From a checkpoint of a small text-conditioned image diffusion model.
Model: 48-pixel images, text encoder width 128, text encoder activation silu, norm groupnorm, activation mish, widths [48, 96, 144].
Data: trained on rendered landscapes of hills, water and sky, 145000 training examples.
Rows from block 7 of the text encoder of a small text-conditioned image diffusion model, named by matrix and row number. Rows with one number belong to one neuron. Each number is 128 + 24 x the weight over its row's rms, rounded and kept within 0 to 255. All counts start at 0. Numbers have three digits each.
After each neuron's rows are labels from the 100 texts, of 14848, where the neuron reaches its highest value: "fires on" is the input token at the peak. Only what is clearly more common there than usual is listed. The data: rendered landscapes of hills, water and sky.
# fc1: MLP up (text_encoder.blocks.7.mlp.fc1.weight, 384x128), inputs 0-127
# fc2: MLP down (text_encoder.blocks.7.mlp.fc2.weight, 128x384, transposed), outputs 0-127

fc1.33:138148123137112155130148082100142131151111110146122135161130105106131125148125099078108153137118100164114146142160117126146180072118124105155096111108134177125141146142092109106162073091149141129115140127142155140078077141142116143147141115162131085126110107134117128118117145163120106145165158172138115118139125119114143081094151128142094159185126156148115111176120114130088118110138
fc2.33:132075130142137123116122159162109141094141156131138115110129158156123159118124150159152133126136175099122088119094125142111061164147136150125156147158126100154107125111155153140102183135119120127140103127128117104176181126106114111135129148114120164132132170124138128141120116083146143132089121097105143114116142148143125194150092131115158106079133107103146146057125138129157139123102
fires on: "by"

fc1.152:107123110139125104113143163092097112120102147129118102126137116135129116133115117106133140142112132129168112142143127179148141119136120138127155131156127132124122131137081131105152143123152207100156145204180115126150129087158098077151176134161141141113144084156139094077138146143122163143130151145147083139135154141123103113132123116113103122085122152102095131122103118084153103141086
fc2.152:147156149131147127146117091141158144144158121097135159133112136134110135118133160145126111123136125118112160105102122080113115136107118124132106124116150128121145115094177139147113121144100046166123105072092130118120145185103173159120077116094115084148111150092116144205121107134121110119122112126142186128113121120123137143099112140135153135169113108142163114144147127164113156133150
fires on: "fog"

fc1.331:125124153125183149145117095173137091157144174153110116131097126178174134117097150156127144176165156099145104142185122129084117121112114139128104157156129116113096133117120094157101080103129109108128142145148106147146140130130067153116103085089145133118126139151145144137124141154143101091155100139082126128146133124136102139120134084122118123171098156112105124124092124118121107151121
fc2.331:168109113089137175127150114101160079144152124094112118144181138116101157141103154112131144136143131114129129112114126176156108073130138116117119142100102167149130134092110089113125139120111131097164141102089074153173097140122106117148131128160107138076115137129121127125138119165161127149093167127082132157158160148092093111112121136134107150165119127114158145158141123128100102155134
fires on: "overcast"

fc1.137:084194127104127103135088188124155117100119124128125110132121135128147113127137113136125112118157113139106173142121135175108121104147145112115137146122136156170109129108110115178117143145134134113149174141137153094102153126136119144108133160109132127169139174143144134134184155135121139079114113103153132147151128132121141135095114108151108143136131143078083051111120151140069108105111
fc2.137:184064148144128141143174092126129115137138150126117155115125119125110169118130139108140165138108123120127073119146122074129148128140105127143157117121096119076155122167111151096151127121140128164137076125135112147148102117104133127170141096147131143074152077134108135110092098127140131168130142164107115132095136123130107127138117142109142093121152135167145184159126109108179149152127
fires on: "overcast"

fc1.140:163082095160156177129138119136140165120105157112167114134124117115146125146136106082101171162117127147098099111110096115143143116164144116150117142141092097132085145105101094151091131097136108115179107131133129112100130140109157171132130117121152100129170104105134119115149112133099153139125093179129135115105128116133147112097115141180080099123142159130137112109090141139120171175124
fc2.140:121182171081120109128105143146112086135160102144094129125122124124147141106136133143145101095127124159160184154099150146131115137125174122090162100113149143135168117173165138121164138157129118152084126120112113138149146089154087089091140129115105151141086107132102137136104131124141112139130120086120146111151113160141117124118127129069177155126119127144124159120138123153136080081118
fires on: "<end>"

fc1.95:150169113118132111129134104136137169120121186123095126160116129134138104096129142066059139073129146113119154093133126148139105132143139100102124088101094163119111136134125132149137109094113142129091097154109168154167093096130121147184140146131174131124135104130128104122166139151151135122126104103156128157145116130130112123108138125119179111137107145101138092158102131109183139103151
fc2.95:091077139134126135142121158112105129168148061142139123097122141116137156166123093188172117155117113128136094139125158105120163135127122146144129166147181107156117120121118134113140131148123126141156130114136084105082142165115128116073137116131091113117123162108128153149090119090105109108114136142071119124092124110132124132134115136143093157123155141166115170122156130159084126155097
fires on: "<end>"

fc1.104:162144125144152139131102107138159133132117139101113119130101145103118106163102130134132164118083120146144121170164089128112156108141138088156125116096124087086155099149140107105111133092080106106114118138153123098103076124129103124135119107158138126107128120125171119212118130139101125109129106115137145156145122121147113087111155187127135139185137108132154130191153151150113109142136
fc2.104:116110131112133122125159149117091126131153118142161136129171122169120144115136146093127098119168136117114133128095172148143108174140131172109146137150114163162084149091106130153147110163188170123115132128084141154138180142124148136134142150086109127112105138125086151059128124117142138136144166145129111113116132128111123172129086089115117107105123136124109117062107110110151138115101
fires on: "by"

fc1.337:143072148104095123116116138139095140144094150097123131137115135127101119176131156108138142141143125124117142172102124181163092106108156123114134113081099124084140094093119132143137114071122122122152147122118139152132134120124137136130171141114181142129144120101130116181144119101154118145194094136164121142118118137132090075091138154130163154154127148145127117132125118084093094162141
fc2.337:122194110134139132139133120111143121124173099153100114112115130115138117075124122117121112127108127151140121088133139082089164157140087149138124121169134137191104132166141137098122128177161131136092104129125094107115125127143132118128111118157081117133114130152122141087121121151111142114069150123075133093142149119137179179147129107134101084116151104122117129116125146168168151098108
fires on: "fog"

fc1.20:119122108126152128134110114101073150124096090083093129109152147121109128116149123115137146118134141131146133200112090120160124121115098157159137142089162121156128129133117102209143139106125148130123117150152090145133154128129172149159127136119135114169101110126192120097142153097102097154123104147114118088179132086137135133110124151122122083142157139144138108135089129153095134111117
fc2.20:137145123089138140123145175106108133131111132100104142093127149155133161089117103152119138136123169150120128138119115121126143081141134121136128145075137099203130134160108103102125128141123153095155057123122122111132154110095157130163130149108135121125094092126203127123134121108145115136125103133132092071163134124116150095113138146111126133124114080184140128151158127147115177136142
fires on: "slopes"

fc1.40:124157114115149159173105112099142121138140146101124127081142163172108091112138110079135137161123114137125079110163155094070117147152140118157106138149149096134138135104135164174105078116111126116137107121117118109115149103149150086150123115141096139113156135142124139130112156162071146153131122127174137119157150147130112087121177129098116124098106147120118155154125114183108100133119
fc2.40:126107143160112090104133133147114148118096133132138113178123116118113148142121150166108126110131124140136170136109080176166138112104103141104155128089104155142103120119144093084170156133171141126103147129124131145141110169121124166136132159109149115136089143131116110140144103108163121105125116132104133116107117114125143181131057115168147136165156109113144095100127152071168180132140
fires on: "fog"; "in"

fc1.91:156077086121107144135144125119178147135107142131087139133109148109123139107104107121101170102105119097163101137119142138179112146119123141138128114126141119111097108125100125081145058115114146094140153163125105179117085122089144148153132141142160131123155114142152117128111143157122165152139146117149178125155154101153105154101131144134158112148089137129082112128092077105122124157149
fc2.91:045180154166163100121097113126110106137118136128135116128126147174122090138132154142126109154159147163086163124129154137086105109141101108111125112135114142140114130121142127143092181126146122119128137137115132094114183132153118094114118134088086107160088164139123165143173142130122118100122120145151130123142102169137168134142097107150118170119137144106150114119166174153129127139113
fires on: "by"

fc1.355:125127148157136112156137132116119137110117085198098108132092142081121123128163139154121132118149179157107112170106104167170112128147130146139139105138141144148136129135130094137141123156112141116148131110119123118081113111139123122095152154121150143109113086154078081091078118146158125140132132122096137174124138102146119085122143144154144131172097140061157127145135134105164105089135
fc2.355:138104122109120142126104111135116107171132165051155141121142114142140127125115112097129134133120118092123117095154134097087156138103122103118126157123119108129107128126116166125119115113149098162100120150129119118195147143121125132147119107141118125149141185106168171157175132095092140121127129131149115078136108155113126173142118110106100122099156098188094137124139130158077145180111
fires on: "<end>"

fc1.284:098078086124117148143151143150161178144133156136105164093130088135126128142143107107144098121101141133128110158145132153150168149121125112141148097086150131141120120136108130143111115105076110104158138127168103131090129094117117129085118105148142146126134145095117146115169104093137185155113145151078171134078168157131109153138123135156154127134149118144136124084103100090109130164113
fc2.284:150172169117122123102103109106096088116142126106119071168129152133129119110114142142145166140153103133117153108098118107100091121135128145125120160172087125119149154116128125093136133136165138146116115145083148132180109141155140144185127162126125111131132097151124122150087141161110062096134122098182084134167113127127148124117154134085120129115108157109114130163134154150140144089140
fires on: "fog"

fc1.219:132183109156146120133162115117096103110126133132136156133139128120163097122141128157141130147154119124093073109149133123142126180097153111139116165096183090119166120085155117169136122095120123131135133141169095137158124129120115117111099113118157103125132126143129075123115150099130127129093128136098111164089121100131096166129125168108098140141059192113110124141136171121122138122108
fc2.219:134137108133147166116106153122126115108171134141085130118108159145112159118121151119115151131164135121120141103191130100111151100136130150137118104119063152133111155100074092169121112109160118086151174165152121145120129139123084095150111114133143130120157127182137154120123089163115116147163110140091150128128148131112086123106099133127120129183122092148164122107111147106116157138167
fires on: "sky"

fc1.281:162128136124122136167125125149079140131124134136164110152140171057125113141146136139146190132144125141093102140129150145099120108114120154147153090178140102106107164122168100138137136133139165170121129098113119168095132127170108137109078142096149116120120120110096109141141130125119121167142123176116110089134146110143113139144118140131169139143169098129121112090074107116080113129106
fc2.281:082153112119122122089127118093166122136119088104098136121125086183128133131102147128100105126096103129151130133116076123157137159137139111105120139095089169144136109105106160131144110137109098094134117183151149090173137126101157113137185113171125132152159119177158138130130121105158133104145115096150145190104134145137151118092125121124124108118094143121124133138163158138164150110133
fires on: "at"

fc1.181:165123119095162130099152095081083142104130147093075098123138137124113152119137115100134132127146146109129122189124130135162155118126137125148127111111193165154095122123110141136155096110117150116100138166160077126101123130132162104177108144146115159164134145129120119103132121089099108113108117140083134105151143121122149170086103146156157086134119152134142120086113161142128147150120
fc2.181:150112115146190144126135099101139158122125133103112121096157122158109123131152091135126121146144163136148148216125101101127114100158135137144128093095126129160106125127132093126128098131162118080128113131150088180146160109161115149140108153082137120129109161128163112101111145069132130118110091150126115099142135136121139130082101098092151138143116175146121120125102160168142122145128
fires on: "slopes"

fc1.175:080081086151136140114119124118103125112150159145143165107107153118121121133114135130131128116109153121107126135150128107150131127134157147114142146135155112118111136156133147135176139133158080116145107112150145191066107120125127143128107162148144067137150154141116105127090146115109120124146079111163131189116135073086137171137104099161127106112147165133116136151155087132119119086098
fc2.175:125110107153112106129129117108105121105145152149080148132138129144124142130165144116102142116158127125127107105169124140138115136095129139147168108143142100097148105156148070145159151125136089145132159149121126170066140112115135106155152111193125133121128155139110191146129148170142121120119110151120126150106144122127169170164104159126133144139117166097150142187139076175136149139108
fires on: "by"

fc1.89:115171131165108104123118141125150135143134112138124104171175151157123124140119139142142108109090143139143114145123108098119140146096108121158145152127138135149133175107159147063150104117125129102141098104097110155103132121092143155181114072138107151160155134134079121094125146158124104125169109112115128095181113100112126146145085163145113100065136132139117125103130087116110143162126
fc2.89:112092151089136140124133114136114132123116158138145149094083116100139122112139122124096139132163110096143140126130149153136134118155137150146099084125109101111127103148115115180107144160120131126120187142166149103157132128172109101090105176124156112127089151126171148169140106092117157113098119139161113160077142147124143115110137104094161163189112105099136114147116139128151107084101
fires on: "crags"

fc1.252:127185117164131132140125094145113149141153101130143154149119100123122147116153076164131102146129121118178118110152139112117133142135118102192132124167144165163106160142141156176115124159115148143115105109133073121129143101153122087169132104149112126084110108174106120119159180131099115112074099126133152132103131116108138121145110121162157116133094138131079116138092122131095108110123
fc2.252:115097150091100127135119187094145151134103165102085113145152147132132103158079172083146144100123158100099133159110087139146135133122145143093096152109109102070148122121114125109135119115145120102146155152122200128101117175112150146106124138092140120166152153123112129153145102136142147131184160109145116146146133141149092148095132146100128141128136114104153126134141156101132133158131
fires on: "night"

fc1.345:116110135114109108111172149140135145134116098099144136144144149132109190167114097136084103091101154146150087165162127162116122135131100105166138087108106108123086160120146136092138099128157142137127103114154130127150098088123152097158144136132108147129103139162072124127160106192137128120169140106124158131116133110131098148094132136115171115148118130147109115160090102105170143115132
fc2.345:124132118162134133129106100100134106153140143144108108113127114130149064091143157116144167170143099099136183076091107108119132113118158146091099143170153117155150106125131116128135146133087102114136175148092135115105164179096101173099110142129129135117155113098176128116101153084118146122111117121134093111144130146138151136149132141151094147117153145119147122114153173158086107114125
fires on: "<end>"

fc1.278:169140120135132143165105116094140105121120106104102158149085101123149098123081107130133128145151146128161113117108132089152134162103120112136127131127118165170131140131184127116087143110121096143095129121132082133135135163143153160107127133172098116132098134092142133038122160169117131128147120128132155133116117089114102174121139165129153113126099156169120095168125101148102115120155
fc2.278:064133119158131090082145099158105154136148138178144114110162170111101144096161140122116153119081076114091139148116108162106122104118156128109141131113105071106105120114099131144140117128146138094134123133111160091107155105128123116121121130083141121111154124149124104203117104083128137115110139099157106122143143161115133108119113124135121151135157117077133149111120150120142163124092
fires on: ","

fc1.72:101091134116137122124119115120146105136136108149076184107121120152123118098130112066141139097073144129107108134166089157113111111151121135154128106151115108129108138154119105120136158121178114130151096117146156138159113151157189146124123127101128123107148103126153134118125124144089131106174141136137121159089144113155102119110191132125156091137149163107133097115122158154166169101088
fc2.72:161169133153116110132141124145101156113126149117188073164122144123129123175138141201142117158172111117147160105084141128131131132099138105112127142106127137132118120093139144151141066110067136109105158138129095124088125132111085106142137131140141136143120146122111123123133126093153133150108104116119126083156106163097143142150083129158107160141112094144142141130132091120106090124169
fires on: "fog"; "volcanic"

fc1.260:146103091123126128158098170079145151147127134147116152156114154111119110150129155137124157110117150141167108125171119147137149107149105112107161115166116121105126161122150085129120134099100134126145120143105112077110100151127134153175102133101147114142129143138115133192147148140080159133120062126122187155099123093164138172149121128088093116126121135099151108136116096108140136091128
fc2.260:109155127155154124118113097146114119117120061159129096138145157125140110086135113111110057126110123128089135113110155124092122141116140160100126109114149113155148075126133187114170118127143131153114113106159118147137156110113113083139164137128162124165144138100117127077125143141180125148149125127120104097120107136139151117099128116158133162154122168166153157142163123154131091167104
fires on: "at"

fc1.112:117143135156108139128107130123128162093110107159139135139185113106100111105129119178128093137165129151115137119091163134133155097148150146096103100149107141118160111076150098149172116138123111075124168142157154126129126163123126155132115155112092126162115128157174092094130138111093112118158098143121124142111098109125139138106158076086100129142152142077133121122126125170093126163143
fc2.112:125106116113118098128118137144139113191110151089105124154086150125160109129136138097131154117089092108120153123157099109124108134101115112149145133109157118141081148185116170122104085131172153150149101115118116137126138107141112106097139066166166126114137140103105169137110099144149147136134143116125119105132176149129098131123127181150188123103118109167135132132144098124165120091120
fires on: "sunset"

fc1.313:128125150154151127117136100170112131149120120136150162131115164139134065112128139139104148148172133136125131112103093085131135127094119124128120146129125158097119105136136123140146051089148143160129144065132116129136179104125151136138098100136153143138178113148104143082141136113102135122137143135115156117102141101149157154069131174080147077173141110117123121126140135098154116144139
fc2.313:139125098111064139141113129097148134104151121091106110111165129127108155117083119121152108106091092126157124168144165148111140140164142132140122120153157087187154162103099119137106166140120101116129103177141127129101099144138108130131165138120117103122114148093131121162097127130144107147118110132119100156126138192125076105168141108174130168101133129126157144109110103161101143105119
fires on: "overcast"

fc1.228:147187130134126159092116127144142139134147115125131121153124131129152102111137091146123095115088165149162110130165146136103133086144102102134106172110165111087135137102133153127149101146145178122099119157153145169149094118111120110132123143148094120145113111111100131083166137099135164110141126118156098096159132137094148191154094163143157126130075141174128145099094139114113129144143
fc2.228:097068129125134092186154115102112131133134146127143131121125122136101173144104135108139163139154099077099134132108109105159108158129152146138141098131091141145122118143140107108106140112086090149144154104121110096094150164151130170141087107112176135131124149154151129172093129159122103130115129143099175160141121126159097100094120099137117122119170130092103106172146142120165118108111
fires on: "night"

fc1.366:131112132127163146113147135131124132142140114141114123096106130154123094126127165085108129075138114109100150112147124120127153139150125105101115131138116141100143143141138128100194105116141182153126132138121124107121145142083089083104114147120138153098103121132105098125148154127166103138181109116194136118116135134096126134103130134086155131144136158092096127076154164178188143110089
fc2.366:138140121141114117118097122116133136103106157118140145160150147132122175109135112139113122178125148151157095132116129140101125108105126142149149131116152115175107110126130144150085155108104071099125127127143127129129128105165145177166158147130126127142128133101140149130112107098082148139072128139049125141136112087162110130142123117173110131114108130169159134176123102075076120152170
fires on: "slopes"

fc1.267:114133096132158206150107138111157143129191133102146126110157121165119123081141118127076109116155156076120183138146101102139081121130152113138132124175121131128148086131123166119104122156110115147117142142124171096128115110114135122145102116170103113085146138126135169124128134114116154161136112133116158125147149134129089156131151138121131100121089177116099115110104088141149127110105
fc2.267:120115163140124051112135124130104113133059114141104140142105149130136117165123136141159180153123095183141098131105164141113157137121111128091144124077129134123089155116132083113151120098140157100149144122144092156119150141130123116119161146073129134158116117141132074120136122146129098081096118116146102128140112123114166127121113119152116171139161096119147140148151171114117140156144
fires on: ","

fc1.86:162116086102139127108115145116126085116087101156121191132111079126141104113155141153081136106108110154173176109131151116178121103129112118123131174107128168147118138096114148136149121113094142136154168131106112160140113107127117132126159146155126136122127123133101114129155167100161144119087103127136133173106135134151123141080132106142153177137091128131131097153103130089093151094140
fc2.86:093137165166116128156130125128135158144170138098124076101126172116116152152116111102175114152157143094084086133149102117075131142124141140127139090154138103080137107166134114141121119169164111131101087119160122095130120157128137137134086084098135117122129107151146147117108093150100122138150151139096131112157117137103126137170116132106105070108150132110105148116142140155162119174131
fires on: "overcast"

fc1.248:177107131150113147104108096131155105140147114160154132121143112083101108152162129192104165122126162117092109108119162135097090152143169110137133124155148107099163127160135108127134125105097106131160127193150101143100146127172161125145140120109136098118109112162116147123118083089121122134112128126093151143116119126124084123087142112170118154118130143123129143122170152090086098138102
fc2.248:078147130108118101137146156117125138114099131080129128130131172139147135113107115068145085121130097121128149148127098117169147111102092171101112125106125178152072147118133149168118087153146128141097139095111148100162119139094141124091137122149130155134141137102153098133130136148135137128162109127184121128143131137122180137166135129084130111133125109126088125155091124169180159115142
fires on: "slopes"

fc1.85:155095133120116143111119168121099131152133156134107110145127124099110095122133083121172198125074117130110138107088111092148149151139136149156086154129127126131143148130112137137173116127176133117147133149108114079107122143113138125164135111135149153084096109139080123153114134117095142164142166128132121162097165156130101158095119155067115106135138150134159153096100117149105100147128
fc2.85:091146137145120117136128108136129135098150111144146122108115121146139163133147183122095066135173135118132111141148184139114100132097128135118154083143122112145137129131128111130078152123089111128106144094137132180117158077150136150099122154129102092185147142131170143116162116141132108092111110153114117079150101097116175088157105118170140144121117115110115105142155144123156159105122
fires on: "overcast"

fc1.328:111122087161162138084121091156145125113120163175107175156151128110133128121153105087104078153158158157147104134109129134138108123126112076119137124142117142177108165132136164111103144110112124154111113142086122155132150103180127108115116119105113133127181148159139134091165147105090155099130129115147132095127127083107139132167117133140108115172124116117127099100114116097127180133122
fc2.328:120136153084092096179133184141123108136123106094123074118121132128154119137097139157134173112118092103131161130161134107125128123141148186147106141119147118092131109112118112121143110134142129114155148110152128112126112156081127153132117114146136146115068108122118124147084127151164146174146162131095132170146118185142119126097133120098158172092108120117117151135112138157123067146141
fires on: "overcast"; "sky"

fc1.291:127123088161114127131145137124115125190153114103099112154113145132129085138172094168159160150100127138166081145116097145104134142128150126109141136138100144112086129122133122112160104123112102149138155123150082075101127106104151131172122141133118125146106142159124103135134153163138114146153150102097155128096150140175107132100080136148155149104137128127120112082109168124067149094129
fc2.291:135159132131133132150142147132128104092140114124136139096124098104082168134103140104112079143135152151096132117129147106117138080143108144146145099137138125125187132134097152148173169111126142134107131152120132155154113127153119165137115155123101119106132114084107101103157114092101142098108109159161125152133110108063183103146154092107103098178128144155144126162133117116151156174154
fires on: "fog"; "in"

fc1.2:076116136117154108126104132154093119136135133154165121116153130127135142104170144167160144134183139113147160095109163145140129116128134139112102151167120143119123157125110122161105119106174137084143122073173111119147097135177118094104159092120126077103103119153165135121123178117122124088135108104171128147144140100117104141098125166098147132107078134129168120117111092123129114125123
fc2.2:154142080149089122124132125111122106170113149100086166192122130115114120130117118168147099086125107125107130143155104097150138122131121156127138135114121157136106158108119128151107121146151089128154161151137090153146112163121086136099109066116145130145154112125134122185159092134134158124162109167072132109122123154136081147113109169116098157129111145117100116108145143136124154131085
fires on: "sky"

fc1.14:107098133162093119176123100108117140114168109099130113172111130087089112147102147099142135095113156098155153141117109088135141097152134124140131114100111108146126142128124148156132078165141172146147145159161108123136126094129103145196109160127138135165132110128085129108186129113157158149098121124097152130132125110130147145139118136144154131166126143144137155100117134077119172088103
fc2.14:136114108148133102126134133128129115084135100068189114107136119086097108125151144132105125108126139104149125145119084125138151124168139144157106155155082102124116144133152131115106116119108093120095155127160126142136110177143144084093151177130114114118136138170132131061146162113125114192135103150130097122150101116106130114146124135113104164189109114109105122165117154143133113131102
fires on: "night"; "rock"

fc1.210:130158110092185121126101088073143154122147146126124119159140115140124157111091113130087112122161124081141116147158148110120140152143169144155078132110127114166132066085103148115102123155164117144094173146158130166083130170104132117144101163144114163126137140153094122117112171134132108109141097141100161151122132131119110118077136120177123121127129135116123118132119125099112123133108
fc2.210:129118161130065130103151162165146106151100125128104120093127135129145116141155118147168164180097114128140141077125086129135132125121125100127169118123118142098144145168120108121171151116150139103168078109101119118142134095148116133120120072104140136089126104114153147157153115176124135096102181121140116119110156144133150174153106131080136112121121135137130153146124146158142121095079
fires on: "sky"; "overcast"

fc1.290:107151104155092136118128177097114137113110140162117115138155097171107143188128116115128144125156140092117116159118131114153141143099126136125126180129152113080125167125153173130131165120144079153093172138171125167145101098114125148160159116137127128126076093137148151139121142110119122121152168158106163132092131147107099122120142098068115111117147152115091104124106109144120121109147
fc2.290:145087133172140079113164101133171131159119143114141096121111102100140092108158115152100091092097080147132125144139110130134121138086121110113125132128111124119147144117114117142131116128130114145172113149089120084094153166160170112115099147144109159137156128075154128110108101140108164149081118102165136106162133127150148167142080159168139138137152126121123133153131149143153083126101
fires on: "crags"

fc1.105:139106160193137138114084077112130126131136113142113131143156179114118122091129083150142183143111149127129112161112163136124113140139101113132120117159124090148122100115131142114129138115146145156176105094147167115146080148142096121154116115115099120125124123064112126119122118079147134142147104141141094118086162136144126140125088159115115170169123138113129145088118079101126142148164
fc2.105:123147096088111118151144156140132109125120177122121119117098091136134127154118153104118084093157096119129153108121115104123146103132167152134145140090121175090126168134128114108118100151110113115088138146103084158114153113128166148108131148142154137121136144197144134123125148186103129146108155116106156132162102134118149114124174087129144082077129104129127105177132162145147122102098
fires on: "sky"

fc1.121:105139131117102144155130139103144140148145156119111169121155121139113126135129167148125112147168136166086148111114085100129115123125104100119118103127132170124119128152154099095144134129111109148168141089170126111099156127154087143111128130097130154167122142154131087151136082131117170186140094096115161164106146136126097153080113078154091143151137089080134114091134131106129121133102
fc2.121:135104128152138117110119138148126097109110086136127076133100136105141117137147096115121159113102129091155091117144162154135155116144155158116128147117106103146120113130111125149110115129140132123096106161109122147172129094086135136144135134162138100085125117109102184123120179134134072064126162163129086092130095121123162123173130158093164096132127164160110126166141148147121134113163
fires on: "overcast"

fc1.107:131118109143123137112134116142190124119080167145125174115144123125136104144128124079125127159141142142127129109079094114130147147122184161121148127121183094094099117115100147096062100109119144123134115115156114166137141134164132171126109153125133116147131131092148165106134133103098137116126116127127119117102107136125138146133137174149129110149115097133202095132128122077078148160128
fc2.107:109117150094137114144128161142084113139170095112138061147119161109133147116098123154143118118129119095114116163175155112136093112138075125147105139130086160171142155137144122162179141132133133150144132129084132105117110130122142085133143099140130155104136122151104082149091117127160100128121153152147143128161150145127130127108124091119143149116142154089069161111104128175172118115117
fires on: "fog"

fc1.162:129129133142077142116135138076084158163140128156131147156125100141124111108113138142088108095113117145112083118106127133140157154136109140065139168122115137103108139143158126164146105140133148066150090129100080125119140122129134108121155174142082120168114145196062139112148134138137111117124148113147158163165142143132148122140155099087137118109122141137104108126103141119124146145126
fc2.162:117121122107170114139100134161178110117105145105113121118105165125138131153133126101177163147137142107148163128136142115112110116132129097180120104129151108148162115127112138127123163117103128181073151116164157123124113130114105167130089078134172128114131138064181108139130129101112165137133093147102117095087116126128092154086125155176130101118145148114142131164134114112140106117151
fires on: "night"

fc1.102:110149118160106126109134132120099110156135112132117157165144113146114090075129129119148105147100118109131144106109119127145124128147126132153167102149185130155099149189134124173157130129125130120074126135129122100092156150153111103137116159151171147136124110148100110153120182101135169125122167115118117112077134102171080102139138153088081127102126154154100158102093130139124104116128
fc2.102:132146146119133149090118111132142076126094142153156142120140157103152162152106156107125137145146120164121114143184155115086123122152071129106155148123103116125129122111075165092140110126120162126076158133134140090144114105180127121152121111094118123155141144128108143098097152125107097136122073131145141148144122101124165131128084132128117142133144172130176098126158086073106127130125
fires on: "at"

fc1.302:128084135116087145159119109090128126201143131158093120132139179162116119122155142129146132095102138075155136081158124158116121119145122118120167087138109123113140140141153161131167122139132147114053165178117121137124153128135159159161112113149147122129121161152087136168130157151118131147117124105119129097101135123132136134113127163074119147098111141131139122113154100118113079121135
fc2.302:107170114139107138111073129141142142128129103183119144130125167099138121121095142132147104121142103125106106147157136135110122132167108141115152129118137123112130110144110165093135170109079191140065119110128090084156115142156117127104134137114151096138128139163082135122084160105129121177155108099093135119108096107163141141120141091108108140118144126165171134146114106101138114175131
fires on: "at"

fc1.197:123147174152151149087104113136130141142145157107132125099168117124090154084143162165159181105108150132141092153133109116123097087109103160149126150138144115133110109132154125124132154118147121110069113141149102116097151119095118088131154121134164082155113143105104148122133159156093159095130112164132136178130132112161099165107104146147141126102150138102141118131093147086094117145102
fc2.197:103153102114135096150114155150164099141149133109117174148108150137106123130150096108120093082157108095103139104153124108115129134151116135099145113141147149092154116120112107184117137133150081151164142128153121180145092130166119148082115092100079108119160124180145123160156126129138110140135145165099137095128111105170152164097130130093135153146097159122091127119111103140146114142119
fires on: "sunset"

fc1.192:120074111132179185124094182108126134117099159131140137134101109131106102082106139120163170160115119142104142125115145132101154147160116125135148084129137147137134119169134130131120140136133119161124175134095084181104140099139085125163147104110106164125123144134114131119125116115140149136106140151122096139158103132145105138166109192128132133156099155130115171129125109096111075100127
fc2.192:141175140102111097140158101129130107143178104134129106140151135127156131173151114126084090095119149128162123164126124119176100118111135148109117161140125126100095147098106133133136122127111134094145081132160163095152106175148161109090123121133169098115149131133153131135136146145095122127148110097152129141080140138122145147113157094117103121091177064112137092115133135154122184140123
fires on: "by"

fc1.41:096144122175147157125095115113154112139121133128122119169126153116085086113120095143138160128160118140096108151118131126133127139157124123155149082101133147099101126137108088105103138120092088169181128119175103135143150136165135126152157126099096145153179138106128132123139088115120154142111144117134132169139130127122118147121098117124103160140088134140160123129137139093109050191143
fc2.41:142119151070106072128158143141108124124170136132135138087129106125139134145129169091115104150101131112156144120131137119123102131118137139075105148159128114141133144110157173155120132147167155100081140131083153127120120125099119116122105126152163109126098119152118117124124153172142109128129123148123118093111145145124149117108174129119159084119182114106092142116140129164160188062098
fires on: "night"